Weights of a small sound classifier.
Model: log mel input, arch ecapa_tdnn, norm batchnorm, activation leaky_relu, depths [8].
Data: trained on babble in 24 made-up languages, each with its own sounds, syllables and stress or tones, from a formant synthesiser, 39062 training examples.
Rows from block 5, named by matrix and row number. Each number is 500 + 25 x the weight over its row's rms, rounded and kept within 0 to 999. All counts start at 0. Numbers have three digits each. After the name is the row's rms in percent of the matrix's.
# c30: last pointwise conv (model.blocks.5.c3.0.weight, 384x384x1), inputs 288-335
c30.99 102:490522523509504556488483498470475498502496510501467514509477499503471540500517492508526517472468474521530509513541475544490478526492488475487514
c30.100 104:506522484463514457481490530556472500495502508471506495483547521460529494508481454523475506507510493524522453495488464480520515490469520524497478
c30.101 092:517507484504508491541486522491495537507469484500531499508478461477502522497462463507521490490494527488505500511513504461507532480513491500503553
c30.102 096:476510506515502494550506518474491524507549490508470517485488493504490509506503526468479501500522453494544472516516556493458448505473496467547472
c30.103 109:549517499493489506514506497495496495487491463478446536509490484508489483524479479520505475495511439477513513495487509500538454496512485493511495
c30.104 098:531497487539528536518491511530507463576499533563525525511471459488470497521478475510512447517538508502480485488516513514477487513552467460510463
c30.105 099:483518510504479536515488500500488533480501504470482477545504494462489522471511493470522519513461496517469511472517476504552510489483534481511489
c30.106 105:472508524470488474471515492496485471482484470542493488521514465516518486499499520491540530496473512490453499477560536504484502532505472496487468
c30.107 105:475508527513501544513521509522496484494454489468522503480476494483459478516523515472490492514488503510490533483485493470483484491494555501460476
c30.108 100:476536509513486501490494523461545528501487525501486502484522482488531502493497485499477519512526518479498511502483481509500486473486566485506521
c30.109 100:471497491512471562455478504560498497488509462466508508509517506458501492464492518499499526481486486496514508488491483466481515463477460485484477
c30.110 109:489496503527484479511473495512484465512508530538499513496500501497470503522499517531493506496513502546485499513492483524497512470538506495500481
c30.111 096:506500494511527498478526494500521538503491483465515493509516476512494502528511470533506530499550496493521479523491460519481468496486508493457525
c30.112 095:530524500471513495534481500530519523502491493509530528502521478522470480449513472517539486515507485476477551506516485506468457526508474472474515
c30.113 108:503484469496498528529514495459517498488522507518520484480480510519470488516525487518520489482485480463519494501488503490465495475486505454485495
c30.114 099:513500530527489552494522489542473488473522537490541484493537458521501500479542539471488500487500518512523484513486504450480522454513531465478515
c30.115 102:448471508517500475514468516528515515447486531507507507518505498479488458543488485498471492517491514516474480522494481523505493481428469508509481
c30.116 091:491547494480483545505500479499485533526463509510479489502491462476477488514546516526463527462524478501466528512498515507503529497466476511530531
c30.117 095:529486523482500520511507463459495487514501489500540503557482512508492517474487506510505478474525471513540529497490501469502507476479490523478497
c30.118 103:499491506488475485485510517473476503471480466510525482516457515523509519472499497487517495482560480525539536483536506534486509538504487520538498
c30.119 095:503498456511501507522475501476521529538486519501493479474454556535504495553564520490504492496517486515537489521474470466510485532521504487503485
c30.120 101:529500487497501461489487510499521474453506526510529541506486497542489476524508460515464540492500525496488505518489461477523547526472525564496493
c30.121 100:510504514508470498450512486486474456483499508547517529543465538468495502512488494492430493534545483483516484473591446496503473500474528531541522
c30.122 095:483524521516519492489512468533442500508498551523508491481499482502469508489535538509507507532525535444498506501480516478526529528454522544506525
c30.123 095:497510484506505490524501529519468511470538540529476451490509472522540490506473518513487547549555520485535503484488506485453544542498462524472496
c30.124 099:506542487499494560486457481512493493471542556526460494491507476479470524480469534487475498525531493495510495491502514506490481476483503512556479
c30.125 098:472466499529488452500499525535547519524490539533478491505518464495466508484505515480490481460485476474485484508526457490486461466496457512505537
c30.126 101:485491499502514485492480539502522465501513473446509579501483495530478519455519508488477508477519484490523490487461500526526460513489521483436441
c30.127 102:478488528480485505516480489486522476486512495484492513522519450486519506503484453495474495489488508507516489468514481500516531481494510562452464
c30.128 103:484475503476498414530491515487490494500486542508467488509466480557494530510483469467476468474489489531467473507485466498500478493521521542488512
c30.129 098:495464498493523526469505535484530496514502514443471515451477499462489485518502495497503472492523504544489493519528505524479505486522469527523538
c30.130 100:497469483484535550475534523514501492505520535478514496486469534469452480472481496525512514465549519507467495531523527487462498508484462524491501
c30.131 098:499485465489487507476493551489539485494482499500470480437506524492458504507468515504469469496509480495529479492519480536498511507519507498500483
c30.132 101:489528502459453518509462504507517510494477469461522457515477483501509560472533500497515445495487472483495513507465476468497472470503461490520487
c30.133 101:481458507446464469532496557475443506517534528493485466464523480490565513507528516482462474543467502492509482497537503437528438467469515483565492
c30.134 099:480443446493541471521556500507492503513551490443531527520490543440487500453483453486469497497473511477529533503480515461472536488464501503520498
c30.135 103:479503467518521510528486498489535493482490496500498457491509495506468479507467513521468480552510468480478519485478499495485509497515504506539525
c30.136 100:513494521527506502492490489509526481453501515487502458533491494514517499508544529504495465505516511517504506504550486480509496509505548466475471
c30.137 096:517498512510458495480527576505516474474488522497466508464464505502511465492528471487466526531516508511557473485508472498495567491511484482513496
c30.138 100:488499541511508497502523509544445501507501463543505483528448506489463494483504538490510502477536532534505488510535492461525545487537443530547514
c30.139 100:524519491470504481485546560476500464494499502487521518495512498461536509533503542440507463521523462554525493487511541502503495538496482505521515
c30.140 100:522504505522488449474513477513466432468465490532503514476493493481523501516520524497516504516463487489484456463471470517488471479518505453510501
c30.141 103:473484503486489481455521485498517498481466497496529512491486465486496513500501491473487522464477496505481472511491477477517496511477534487537475
c30.142 098:502508483505496496511519463480515507524524477503495520499551488471521486511486551493516530452507480497481518500530506478516495504517524510452477
c30.143 100:540521490498484507511478522495514518551518496486468474435515499483503477473507533479475500467510511491524460486516529476529470483467507473479534
c30.144 098:493493498498496491488516470520535504485508495499488491501532534518479488564515433524485484509488532559452455495512512547511522499493478516511500
c30.145 095:490490518466517521506479528495487521487474485482453503502550524531523448501493497517462527484506489537479481467475453453463472527478503488508490
c30.146 103:526487471520491490534478465518476532524530494553530469504528485517495487485511489518503495506489526495494582505513473488522555511484494468498477
c30.147 109:460519502508516538505492526478543509491506480485474486485530496509467475494490529504486503545507520522520463520488495508502510509503501482503506
c30.148 106:492498494500530543482473528494475513496477515496488474478489524519528519499507496509491491467558463507519495480551507532545499504540531477515499
c30.149 101:502474493509480519496491505482539491494495546513488502473583476524508513527490535484527478491493499506498509505514503516490450492483522474463493
c30.150 110:508497494528486525515503506519451501422514514491515501493460502499491493529561511484475514511516512486568498506489473508498492500531498507493520
c30.151 097:465476524497496489497518469485518486464496516503515467489496502495504529497477535532480528513521477517482467498510542507461456474470509494510470
c30.152 091:518515523490537489498521500517493491528529497514468489432486493471512503502504439510499461480479521518531519472457515511479520544526500531535507
c30.153 102:490484526512497535484496469464523457454463493526472461477447497491537480496507512499487502471493493538522497546509502462498499456521507519521494
c30.154 101:508483501485521488507482489508492486499502519480514527493546506512517504506487478482428494523498486547555499508488463498479567454470518503512511
c30.155 098:476479541481471503576542494517551519497530491509527510492580506480509561568486488474508504479476498508491484480509519496517496527501477522458446
c30.156 098:490503509445483483503489502485451528508459525492494514545482491498514474525494471496527483495437463502469520502529491523483518441524499543500494
c30.157 097:497495513478512472511497505443508499525509514523501479520506493502510490484471510494520478522513469494519510505504509496504558519520517493479489
c30.158 099:510486499441465493483472463532478561466486510502506528517470466508495527469474516497497512503573495432533489485508531471516508516546486493527512
c30.159 098:540507499497476448529487535461489502531491505523535468505505485457515527520527502511495538532489524493469520508489543561513519490483514515494490
c30.160 108:516467497513527488489530506480507518475499515523507470483550528514509498507507496483567515504439482488524479493482505480499521526503546494548525
c30.161 104:483523520453567506503491489507489484492544466517494492493497444502484528507477508526494539503502501493464503484502468533559486479511473465467466
c30.162 094:508508454500546528531501515511454468504490531544458479494487525472473546497410477536506503478518499493455527489484469529530534488516515516528459
c30.163 100:527490502513482478483551536485484445497485471448473497506483510528498451495504478542508498495519454498514492541505497481506499496480506454528559
c30.164 108:474481509474506468490494480489469483552493465521472482537496498507492475456500493557509528506517507505483485525533501537492501536507484486496474
c30.165 100:460559522505504502450499521509545507516478456495492499503488522499516535496496528513530494460494473495518438500525471498489504478502547491479528
c30.166 101:456519482531501502510507470481460493500491485486491495422480509496471513491489492464487500497494496506532511488510485521502492475485515521513519
c30.167 098:500519483489485541496520500453451498482496514504497462458454514474459504491538507492454492458522498506504492487509495500497476518527547493519454
c30.168 105:547496491473488530480503501543495530503486545489503481489504505507481519449457545501525492508495483518502454492488518508540509527501487526490502
c30.169 094:487479533503531472507550508496513492515495502533498511554529522521541485485483504451550450490489473521429488530561476513487479482496497498496540
c30.170 091:462467503506489492456461464509512516468484517512514515535500544517492511526536495527518512498471493482531492489523500483487547503461491486529542
c30.171 101:443503453521505474496496513513460492507430479479544516498512519483497509471487494531510466543494508480493516469512497523453471481509482509536574
c30.172 097:487485485512516494519481492513511487476537573459523469505579476495493536520544463463495486503461534493555512505486492537487510483472523479487509
c30.173 087:515528508472546524516482518472478552531519461493492500515514509521507497517483529513537505480494438493466525494531490512504548497516525496511521
c30.174 103:502561485542467552529504483467470512511470506510477500495504509531532524487475516512487521453484536481529493460496479491516544446500490526488485
c30.175 094:527496513507549520529584458495476480513474506488503515487498493523483536504517485516482521501525493490528527474516489485512547478536551552541484
c30.176 098:493505513470515468489544436462525538458493541505501511536571461490474484505492484485500482461492487489507477458462495495516514528499482496528483
c30.177 095:479527479534510474470518441489531511524483489475497513511459461484512482471488506491524499492487494504495526463528503475522499510503529518546487
c30.178 103:509503530514502501513520511514469547528471526501505525478499484439522538450469519507551498519504541494480504527496523501474478460516501473476523
c30.179 097:507493497485508495490498467516476507495522498521495489569489548496518519507480507435463538526507474560506500488490475483548496515490500529510504
c30.180 107:481492491520523489494524492530515469485483538535453506489493509551495447502511527528463533470552488507477499463528506529490492454533496458510489
c30.181 096:470532531482549480530520517490504558538550487497477509482457540479470509490504525515490512514449485509473514482553503488519484530439513514506556
c30.182 092:491493501489474485499472519494515496483510491511513505493509492484503538495490522459479506482490496485487473518517505483507475526517501486481497
c30.183 092:516530512481471513464459538504492507510492507492522536497529448493502514482521500536469537508488456447508486483490513497481478480504446477517488
c30.184 098:500472503515497493501499490467529534513498485503472495465547492489505505513486484501543491493537478463473449522486479510452465493531524503476500
c30.185 098:512521490454535524495481511473494501472484481487515492505483501518491538504458527488476517523485524493496484527528457494495502472513460508504511
c30.186 100:479514519481480489489512504516543490475504502505529482544485492511474514528480476474506484526503492488446524591510483522530494483482483511530535
c30.187 099:461545527523453526472533509486507465510469477478481454524444517485523506493514449452542517508497486508560516478485464489528499488510536539579541
c30.188 097:491520495515483509475473464497467502487488503496458487503501468501495551505488463527513514502484506532484488499490500556483492500538511522509451
c30.189 096:552520451530551494483522488478500462501468508530466520518493456446504477521511478482511507523513484503475498518504482489530478460534495493524454
c30.190 098:489480490498488530526508521499495526507505464482427500549504490541495499492489496529486503515503487537475468508520528522473499510502524475519489
c30.191 108:550482502505482521509503500541493516481496469514532504507528508485483544511529490476501503469507542519474517469471496523488498531480466506455499
c30.192 099:484493479488517532495472486493523500465484500505533488493532503487530551490491491572524493488530480511492483510522477498548507518534478503464499
c30.193 096:494499510546474507515491483490519504489516514490535481500515514535475506543468485511489510511525510512481481493476493506499531481501514461508454
c30.194 095:501503526490452513515503479444476500495510465540509531466504495522495493521500489457488494511524508501493506481503487512518510515481477491474524
c30.195 101:499497512479487482527524533519459446533521502508483505478467454493538515545488500482486526503510486489537529500514476450515506510513498531584468
c30.196 096:504525469496489514495492517543509494506504560519459485493468535545496507493509539504550500526480531509502520500542529525496510531519495534525514
c30.197 105:465473518447544472462499509526530470471495479499522500475487509491483477499489539485471477493481516485496497520470476473541454467469503488490527
c30.198 099:463482525478464522501488491523481505467478504489507499467471446511507513530516513535508462525492533476552479502488546492515534514485495485524487
c30.199 105:543489507497494494438513497486508469469473505443471551509522465502513541516527467514457510514486534567532468513488487495436476486474475482545512
c30.200 101:494509501515488493503502474481494467489516484526490493525505542520515482507489440509536455486491518482524471484481515513490473495482568476510496
c30.201 100:517524469509513489534497497507497495479455517515515522506513478522463486500511472500420511495491464488508533535538492499484538480492532491529524
c30.202 102:505452531511498511477514491489514535536458440539490518522464485467508493480479478501454462516455455530529507503515509493472501491504501512466515
c30.203 098:531494526523520468493489500525579504552508511581530510481519490496508514518532521510517442508497477492490560525493538480456482516489526514495502
c30.204 100:447468511490499529492505472500462464502456494495511491483500490464527555518497497493481524472470497571510537480478515496509521495445528535512476
c30.205 104:506487443530544495499491515531491563441490513490491491516486502486500498495508504478457561484497488486511534503501511465475478483472513477529554
c30.206 092:499489476500459513503490533504517495502523493497552534501476482534520472488549523469479474456501469492550450508474486478535480482501516463517464
c30.207 094:473460532510467480490460497541478480489476498506504553540513528469525504534481473496475486465449540464535498470459477484478498476492503493520552
c30.208 104:460466477469501525505467505493494497477495472522517522518485501482464498506526484529501500494504504492469479480513479523470504494512507510478504
c30.209 104:549505502510538511477513509492534520529542524472475536510496495508496542495482470480518502480510480496521497471494436481517526480528500508512464
c30.210 101:505483491496507491520487472499520516497509496527497476512493539522468524495513500495487488483508452448518480486466455464437530502584486472507466
c30.211 103:497473523516506510513491506542521494492533506552531498527496515490502516487516486487493480490499483487479478472504471483496507524531500488454511
c30.212 097:482566508486502493490533508512477500507489548527494516498524503505501530502510509521485495459490490453494512502517493510467472489503484489503520
c30.213 097:501523494549475468489476511472477478515508485500493490531508540496471555550563472505485478464510511489491445466571501501519503513502479500464518
c30.214 100:469502573488494481527515472520498473492498514497487481491501487525485483495522519543520478554489485515513521465532479494495499518510514523474521
c30.215 101:460493517523518464525503440502485496485510486483523494508540474523480490486495516483510494500482520519492487510521457462495531502525506514506514
c30.216 097:539514466503476476510493486480480507478477503461496528482531503481498498496545503504496470454508516513521488524486528517509486479494502475509498
c30.217 103:481467459482536486489472505515446514493506486475516484511487508444500471512504472487475519490496503467481506529505499547496534512481461512496478
c30.218 100:489498486473443474492458501474481486465520460475528494495474515446491494511495488502504516499467451501492475510477475498487500505545489517528460
c30.219 098:510482481502512491476497479484494511424496478467456485534475493523524457491517451503491489539496530483508482510563470507514446497498505449516489
c30.220 094:486500495464509481482457507467523480497528536550505493479509469491528477501465492508462461502482508545520461500490533499511490580566499494542487
c30.221 101:479488548481492486541528498504516497496501518511522490506500527513540499523495470493491513467490494542527496531508495493520519493477514555514522
c30.222 095:498520500573485495488544484506486475460518477445538522490507496477523488548481526462502484488497495501522501483518519487497512519498547561470534
c30.223 091:455515521502519523476540471480510533491535490493511519494568504482545512473467522508499488494475479546508497511518479525504519529496498514484510
c30.224 098:520485499526510525461517488495449527517465475522497520530472532487501524526481515526484481493477472499503479483507524515475468456442510517440487
c30.225 100:482468514483501483494531498490485491495485493455457465445526475522531446504474456511500521500477509476460508529510537485516467476540490471480503
c30.226 106:538510580450446518500469525505514498463543523509521481508584533539489487544561509494502519485548480462473465508539521502505489472496475518490492
c30.227 105:518515511520467447485555490488524480498460523510493473530519460485463528499548529478484512502473528518492527463493531502538494481497491552541505
c30.228 099:533491506504486517495501483484472480488499473494545466490512496537501496493500462519482502520457541528494561487480474526487523513514545538481458
c30.229 099:474516501486494539504506525516496527499495492479484544442514498510487490476472520512476521529523503517507494503475449506490506434492466476519500
c30.230 100:506513472532498510477552513449531492495492490492505520505447454459464429471468530499502466496552473500496517465507493454510488496505505564480517
c30.231 094:490506514515491440497509519461494496519476511541525479496517517549500519510438512495511496510509505467525519494513490519498482506535520501500530
c30.232 104:498508507521527480478447518528537517496520500491484494504472487480521503495501504500452495500519492502514548507495471501513489513472505478520481
c30.233 103:488512501448506473566523495530497486495521537476519514500477501482482519520519466485458487514470482483499472441488511487491520501480486474504470
c30.234 101:483467466516531509506474554531522525497507512512488539532503497525504485539500511489504467486488505511480472537475501490466534540480501553512493
c30.235 098:502534510510457486486486495514485515454500450528455542478529454503470498533505504509480481480483502495532469521550481470516488498499474494503504
c30.236 101:464556522449457508488524490555488491474517528493532481546449482533501510494520521462506513485508518526508460503500500504509509476467546523511485
c30.237 091:510500541471469507525513505492493497493516536515487542531557516498526499523532540457520501481534522503493482462500505539528497509491461530487474
c30.238 102:494538502485494542494488522472491485472543517484535520498491483487512500471466499498479483519494497502504519515518510481455485469511516497461541
c30.239 101:507530504452489528527522525525485530510493495445499507544531515529501501509484485494480478495505517483469488511490468514476486456482469525511499
c30.240 094:514511497510493525471478511500508489490491471471503460489479517425505489487505458491516508497513492488510517512491494480455491467522490497463496
c30.241 099:476497512509527488518533532513506558554500496422533478514463509482506521494489482508498458505487469510471524506480473444494485522497497476476447
c30.242 104:508503511525532497504542490514512511476495515512491527519487522523503473521504492469539499489504494528532498483566490543519508547482523474539478
c30.243 094:489530500468464483503485503515469479500499489492501524530526528513490516486510515539512522489479490505484460541498471502537512477520495494529530
c30.244 111:526454492543491472527454529474533504534503491508493493493525521472550535491535511482523500530514535535469520506499519501470534485526500482505476
c30.245 101:493521555468519513481478480503496496496495531535516523520496499493492462533510490463518508470495491492530483523566511477532484437502465460579494
c30.246 095:473474511537521514478521458483490455507531499480525511518495514512496478423474491448444490525514503486500493499488496489532513465520516507502484
c30.247 104:484476503509483527477476495491508481486508491528489457480496496525504475518479490518474513500515463551488486536512450478504525507476484526502496
c30.248 108:552525510480511537454468490499450471476501452473504487469449468502490471510509533545484502490502518473503498539517519448504501487470475517486497
c30.249 091:526486497477486517503523498436505493459441463532494475549487499502510498509497463487510498522494520496517524492477518483498486445506482503511481
c30.250 101:532525473515497505498508479478512484491489503493495517462495509501478449539525493508478542531581469485518535516501499517508478451497550488473505
c30.251 092:496546531493478553481555494514451501520496498476533517504456537507506495451466468478500539503501500476497508474525471475508520471468485533498506
c30.252 091:535512507555497509520510481471477491467502490513497504518496483510482505471508487502513538501528519517471496454502521461486522518462474502439488
c30.253 103:497561495526558487467499516492525495529527483523469527499485479475522504530474529559520472491466468516480497508465479459490468463526479460504494
c30.254 101:486511466504505478452515487515507494487497501472529465506547457523503475473491454460526462458510549494469500508477471513446497501504457490517494
c30.255 093:496509477537513505525457538535524488525493496523466477497513466530523466499485438515545507496471511469494522518452512461491502476476482493479550
c30.256 095:470515510508495537492434496515492500525466540457523493445485481528487506511469487486474527520537486510420502511510502462497531490552505494500468
c30.257 091:456476522495506509511502507514485505507510481437530519482478515497554494461474471463464488471465496519521530487496473531524540525485520470493515
c30.258 110:495516490501491514506502486471498479479484518526471458504479459460540504508475506464464542474491429471482469470480509495479503477495482519542466
c30.259 098:539494551529483524542519488506478520514517511485493512516508505491503489500504479512511469515524529474498493516516466500536517501571522478462496
c30.260 096:518520453517473556485470484504487510492480517502470521529485467490483478476463495444478530490524444490506511513447508512447488438527506472534482
c30.261 100:447515552496500473502490489509505502525470511529524485512482521449540509544479490543461504489523462503525495498469504472515486496535504491548466
c30.262 103:487503528542505468482511485498431492483513502532493484511551518484561527506513483528513492464468490516518456497494529507500509511480445518538527
c30.263 099:469545504480507534542494518441484494521508496514510508509466524491470491509484514526508504479527503472481500506523506484496462534492546468470511
c30.264 096:506519518500457510457463503492522477537488473504491487520500553513537512514487476508479511496537499496518480495486485540486497496534493487513500
c30.265 100:445513482519530472479510510514510510521461528539506525508521517497501464485523521483467513453515562507451517514481544474511466565513516504513499
c30.266 102:508509488445485494526482515487526497518471493498510469514547467510495510506485523504529512494465513503505504460486505528497495469506501502474510
c30.267 099:531511582495449491487512513471492515460517498512535520476440480498537521475493530509457504537496516486486496502474513552520496471464506509467563
c30.268 091:514463491509478475503533465482528507507473475488550542492521461498475537544479499469510523530498502532498496542532427517559509509516491506537507
c30.269 097:534499508447513512467552468519486522475526529509513478484478507488481559465477467491472514481516494534466476476502531517532500488518471499502504
c30.270 106:504489491483491490470506480498515479496483519498490513527474487515491497492493499492475503473547501476473557550524508532532548475487522463512512
c30.271 101:497487500435497546502504550508519484525507493479482560502546474516526490510481451489460501501509482487508526476504482454479500515507473492533494
c30.272 108:476539462476466528483474504489504490489479488528521508518488485473511493488533534445523549553505504543496488521451500473528500507502501483496514
c30.273 097:515491508503497517487477528468456516460506497527471511512501472499498523527527510474522532523440483501533462494528483486467453494546510536531501
c30.274 095:530543509460459522490491513483509506471484484492524499520493498528499531516447498486486493501496508481485491476504559532439500418497497496485485
c30.275 095:494494466488466472522477494498526545513483516518540494459510521529496485513494495503517489497479497504490488514473500492484485467478483470508492
c30.276 104:507510504505461489536444474519478469540493504507488521456500463528502473506512495518515505538506531554458472504490496494487500500498502467527492
c30.277 104:488499486496523515462501486488497523483459525505452531499521481497499514550483496474504500450493463511531481488494548492552498487484477517509489
c30.278 098:540473515477527486442526492511551489481464482501517486506506502543496546506527460452514507450514453496514479513482538455522508497525487538492502
c30.279 102:534510508528550481485506485532496492502492476454541539480477527510526454538484507496526491495514480509546481501492486486501511522480552477476470
c30.280 097:520435480518531499515505473479474542501503511516484499475490520481486484502521469504475510528509439479514491522491525511486484472444478516520516
c30.281 096:467487516512492538474462475479499469539509500514508525484507503506499515528496528515489486488501509482474526465514513497505506488517473473500515
c30.282 093:524487506529524493506510500483491499539501505523493478475447516506507529505528485525495533534518501498460500539511528465495519529579524515531511
c30.283 092:528497478484527469479508490502505502467501516466506514508481502519532520500510472479478503514524507508510528526539529491464505504503444495517509
c30.284 098:526483499505474475524532496503510484476485521519500502469489509481514533561515506484441484507463523493487467528522461471541479477561492516467483
c30.285 095:520461472494488507480520500494487515520505475491523535454505493505512479506497500476495547493530525494476483493497511538500487475507501513451517
c30.286 104:541492512488535527516518512491526491484500488480516525482486476535502512511503545471484526513471525487491525481469493486519501509518472548502540
c30.287 096:498502483524521506532518540531522458507495523476487496531521501491495539483568493513451492527515590516565487488480504503505512491499471468431508
c30.288 102:463562496517510492495481538517491485493510479483448500501469493502527484465467503511547487541483492469476468451466493473497505518502468503522484
c30.289 099:500537498483561491504497490519479466485517485469484505457490513515471489477507504533502455495489501500490565467489510492508519523481470470476534
c30.290 094:455449514502500450500507484544528556495520489529502485496478497522458463510502517476527512466521442501508479474613515498488505466498505468450524
c30.291 102:470498434503492491494476478454471494503468482475497488489490500506510514505515501484512457543522485521496450472521525467461467478535490470496510
c30.292 106:488498491490524548514508487506500526530464511490519467468480497495476518498517516513503550532468478520504495486474486506508489522495442487508509
c30.293 096:515490561491446490527517480516488478476529456496494462523478505499493493516508505473507506485502496514500502479570484482458503539518527524496482
c30.294 102:493503505511473504493553504485500494488495470529533493494469458490521517489514483485545493521523509459498536507504468524475553529527522531523487
c30.295 097:554496490493505529442542468512449504518469494518478469510466517515549512460507492495479481499534498469497521503524500492516489537550500511509510
c30.296 094:492511541532539495471500512491498494499534535462491526523477467493470490453499467508497481547520527492511465557480468472492537530495509489497482
c30.297 099:526491490493484484536573546463532501504555525460511516525526473459530484502507528491494491491490479491462480543518523530490549473525476496561534
c30.298 101:512467470475541521573476527506494500489504541524515466484459453499511475493470500521511474528529553498494489489529492519513548472493515452495499
c30.299 096:514570504457531504538515507506498483467505536490456513494528502523473486513521502513464484486496546511476491467509475483463532473515534487506484
c30.300 097:513473476489471525483511487531486547522458539481497493501505493530540494477543455494470518508508483489534494520538497471509465486507528536526454
c30.301 097:491432487476518488554490524462530516535491509497447495526565463517525485549471474476498511521480475498489483472534460525499496547498527531510484
c30.302 098:504496544484521511534532517498480504482476537484469496492516483489530497517523484532484503516497531529512493497516504517477526529460450469495523
c30.303 093:504501483525479514503529492457529488487486517509465522489481450500531499537483493490493546470547488527498533535492505511517502509499566440551493
c30.304 102:483513491459493536476475530498498492500481517468459500480511503489465528492533480512482528463501529537496499539514470492524555454518469502502550
c30.305 095:477504505491480500507483493504511522518523499494504481472492503463482490536488499466510527499535541497541484451528517515507517497491484490495484
c30.306 098:476528500521503499513483532506516514507505537467499462500456513521519487515485460462520502518476535493488468488526481472494477508524530478493541
c30.307 099:506462492513515477533494468445476497545463458482511607523463499467514454486507467504493519492467463494471533496498468479484517522501518487484485
c30.308 097:494504509528477514469507490532463471523500495474570491486481462514512500488512524509470449521487510517452508486486486498560505527465520533497481
c30.309 103:511550535444506473472519507509502493465488477532490492532529470494491534501502503476506514494493507522484508499518524454546557503540516546452509
c30.310 105:477518508446487526526490561448480460482567475532483491471484519461500473490493542546519482513475430514483468544492518486524498458523526488513563
c30.311 105:575518466468511482509496492497461525488509493498511485505472502458493438500477537483467488484512527485529494526517511493544504462500494487531473
c30.312 097:492543508507501468526518496458510525506473520519514493547513533528499478491503520505470485549491519489488561552503486495446508486511491528472485
c30.313 106:513477501463497478506538499503507481460465474491485528488516487500535516518506467505500500497505473487535493493437488488498483457493492546505490
c30.314 093:523499505554461498500489472530525521496540552476489495516511513505524502474476531512480490493491537509541478535493492457495466551520494456543471
c30.315 102:548542515474494506530480442533515517512458483497481510522464495499499530522495499540463489500510521447487515479492506508484483509478511496532506
c30.316 104:479474524473470528517473481500539499471499463496501501513508475547469477480480484540492512507508494509508489502497487454508535482494470495508529
c30.317 103:503545502520502501510515495527500486467532512475521472530533497498504480483498506523492466523503503502529455493491516503506498483518491512494513
c30.318 104:547519498582485503505448487538475521510468507527521500509529509463518470480521446502465533467545490501526503506541516542508480527481518474498488
c30.319 104:496509525472480503533532517499494517477481469502478509481481474571511489486499496528454468471485496482516506525464512506487496463487493525497503
c30.320 096:491492490479539495487515509522434487510535495502498507513537527511514499468517509510527508514488520475459524501531477504509516530512495547493525
c30.321 104:507533484493486509487473494518472479504488508490489510497558495500506490560525516554512467484508504518530496496483461493526510486467537487515473
c30.322 103:492510479456493487456472478473551504506488490520515486498493509460517436571512473530481479484501513482484488513459504493514482526496485505506459
c30.323 099:484490497475517500491506497500471533476510507499476472568498472487482472538494498472509503507518464524501492495499529488529500504503512484515490
c30.324 110:484527538531491512484462477496514509458541484461506498506482530475507518478486498521511450499476501470519513482495467498493438473494514463505502
c30.325 108:552516512494496548519500520515471477511510421479507460474472485502499499491495520538475521507519478485498531510494516501483559471477481501478534
c30.326 102:507507518449466524499583536515525510512521486470542481525466504536526502485484527507516551464461520503531506448514504516556511531481462488510482
c30.327 103:450536510505521487463522511483462456461520494523500474498527485531510546597508496479514512477510490462497492513491473531455535488506485553489519
c30.328 099:452544488505516520559546490521510528516510506503527503469534486487529513501525500538484519507509504476508505511495526524467550554495488527477522
c30.329 101:464461454514501525511494542512499506508522552527507479497527555504524528520534525521484495521489507474532542570517473483497506478497475542557550
c30.330 100:488461469521557482533543509521498532529483477483474454482525499499525541499500529510493496511513541505513505545463492507481480500462498510433506
c30.331 104:538531481488469487495476527502464498482499454485486493465503476503536451450505485496499466514511491497497519506499509434506507430480513475502507
c30.332 098:507541462490474512455466510479491455479542577524472483522486463519544568480481500517503491489473509498484482509474534509496510536474494506498516
c30.333 094:484510480488480525551524480498471523469528519490483489567477474457504479475475514527482509482534539528526513471487494522536555514542509474506492
c30.334 101:526497539504515503483523483549448530513498494559463456517484511468509468495490488483465500523489482523541500510478500549496504488532502483541477
c30.335 098:482493487466500528538483475541495497521466481491561497455531525470446496553510488479450510525526513503526508498506482530507540513524473474467462
c30.336 101:472441522502516538498515516487479478516499544524529511521526478502541480477516471491482503530509483460479548484501501500514524476477460493541519
c30.337 098:471485519540492526501497508467492501477497538505504483496509516468501511495484469479504503479464492499537506562496519503464481492517509529481512
c30.338 105:481515506502480531493521504504516515531467499485495500446501483523518540516496482489495552497472501504494487466509507512539538507518491474497476
c30.339 094:484502495455510484544510524492496511447535483490493473514478495462552522478501512475515470485498509535475485526533469512468495477505507494531460
c30.340 096:474494499501478494454491487476462499511503499520474474445532473526466483486486488508473485513521471498500490521485492501491506532472495483507532
c30.341 105:501511500482473496517512505476492529498493489462462499497511503511492518513498519536526511508507520474514509525493487527549516489480503457523494
c30.342 100:529474496545475482481455571479495487528500515490460499529490491508485512500542535480483518491455508571499494491517520493478518514480468457535528
c30.343 104:473489492454516527529509489528475537497525500498487478503492491471494487486503487476448549508470484485476502467521512492503509485462469513498501
c30.344 104:511487533514508488488481522496494490547507492485485444501484517514530505510531476510489538532510492518453506504515452512495494531484466502497504
c30.345 100:542496468502493511492500490515573501485502556509494501479534468504461485499490544499547509472512503526458507502463537523503482496559480511500521
c30.346 099:499477475498475481467489488478460516467506500476538525551488490497542548511475510491518492475490468536505491506480521480547459496490509459501531